Rows from block 2 of a small image classifier, named by matrix and row number. Rows with one number belong to one channel. Each number is 500 + 50 x the weight over its row's rms, rounded and kept within 0 to 999. All counts start at 0. Numbers have three digits each.
After each channel's rows are labels from the 100 images, of 14848, where the channel reaches its highest value: "peak on" is the class under the peak. Only what is clearly more common there than usual is listed. The data: seven-segment displays showing three digits. In brackets: how many of the 100.
# convs1: grouped (3 groups) 3x3 conv, stride 2 (model.blocks.2.convs.1.weight, 96x32x3x3, each kernel summed), inputs within the group 0-31
# convs2: expand pointwise conv (model.blocks.2.convs.2.weight, 96x96x1x1, transposed), outputs 0-95

convs1.45:480546469495377473485467575487569572451507641468515500565500539453461472465516445534456548495492
convs2.45:569502555577450488547509551461479566520539474574496479523533527566525514499484533466418543541486475493560481500544544537531514435566537542501441426617549583506527529444556479445548439439553577586422492503447506514412533541507419518452498569430654523487479474457371448481553546513502470504
peak on: lit segment (48)

convs1.11:560498468452476453471429511537435504569425456452522422543444562489499530502560397588503497440456
convs2.11:534529612492486493546569601574402494471617469493462496433564419556483542573515422507481504470468511481461536556526474468526493546566469478470499514477590523360516483424522484428538459432448506438515488570534511543466557538536497438397496528517498489573594543544511469596491564442504514469
peak on: lit segment (46)

convs1.53:454481459409443411479514446501462481423539504545514469527497507569472568484452503511653462457505
convs2.53:570548428581524506446552465512476461530489490483461534495432524466493520495463481531511533507502529566486702463562508475502517543540509510406475507384452494530500380508526462524527490496479497599490453456472437518444426502520477568558521493543591427523447574498517606586512537443472419442
peak on: lit segment (54)

convs1.86:406428467538468476627514463505493496490422550454482474525438501506474495463518413580486548526409
convs2.86:473492473530511489463468534463519539522501516492590495473489466475541546490513487450443562529514573507472562493507448512468598592544558486547443561525446487374453513537486537496542536418503496588541401528458539421413493573520586472539604449485513535493457528510464574511529388665454473462
peak on: screen (100)

convs1.90:503550442517488520574461511538485494534477514452474381576580464540546553613545453451555497459460
convs2.90:443479504499508507462513441491392509535500382477526514363571451455507522421441595538482480579518533492465519504469591554493507420512457470533533516527440484592538603453472454561551525565471479555500421464438414531422495505495527471452531392486525471596560530426428472542471501528473523506
peak on: lit segment (47)

convs1.77:489455528373432589476519524521506423425520549527556582550518465539502547514471473407517482539533
convs2.77:497398451582427559511556527448582475440406530486457466554486638422482501463391468539493586466533488519480503418531455540512532466452494466505507460475529518527446528581446461562426490428486569488569534575448458456463534535474412478545405512498420453475550534519438487551464571472493529474
peak on: screen (99)

convs1.26:458360560552586520451526552497489598509537495523516547488543451528491562486509531478568484410473
convs2.26:458458511471464528532481487490514528468395418459398560382524542594522545559443486471580568483438461521557537473481534502532488486423467521567482460512489526510506518478516435565457528517523501454356434507422503457558434510450521459486486562508584524429578590527510482522478510362492562562
peak on: screen (86)

convs1.62:317524517486491549477580501473520492577508526467498484483436611467441525507545514521503465492473
convs2.62:514489590503527539447455421434524581453436443496547427465493502475531650554539543477565488432458452470491537564481516432473528428467517536601509529531460473490520448468453474540425541498511510561505429525507509531557514495594563455515446428436558518602530467547547589593454482511418439471
peak on: screen (77)

convs1.30:545472506460484482579589437521482451568535472468460466576525551458493548490432445557621458509448
convs2.30:493498559521457455508625503434480548514517548546506430426536508542434469498493512498488466470538420436545519418454416454398528448560533505464491487518504486572431486435525524485554505413517409399544446524499473449502429473558471440504488506508538536434508545614479601596612573542526516515
peak on: lit segment (54)

convs1.49:414591479416558508538584443495491448423494539490474508483607478460510522511471483516515446400462
convs2.49:482548493477510593575498528449531583616439443499535525526532593507495596458477653544498531520469507504502641544505577560498485479412492498434461413513462559531463450505500502444532579580441471583526505443520509542481473532597497473488571455532514452432471493478494459543539507532545436484
peak on: screen (96)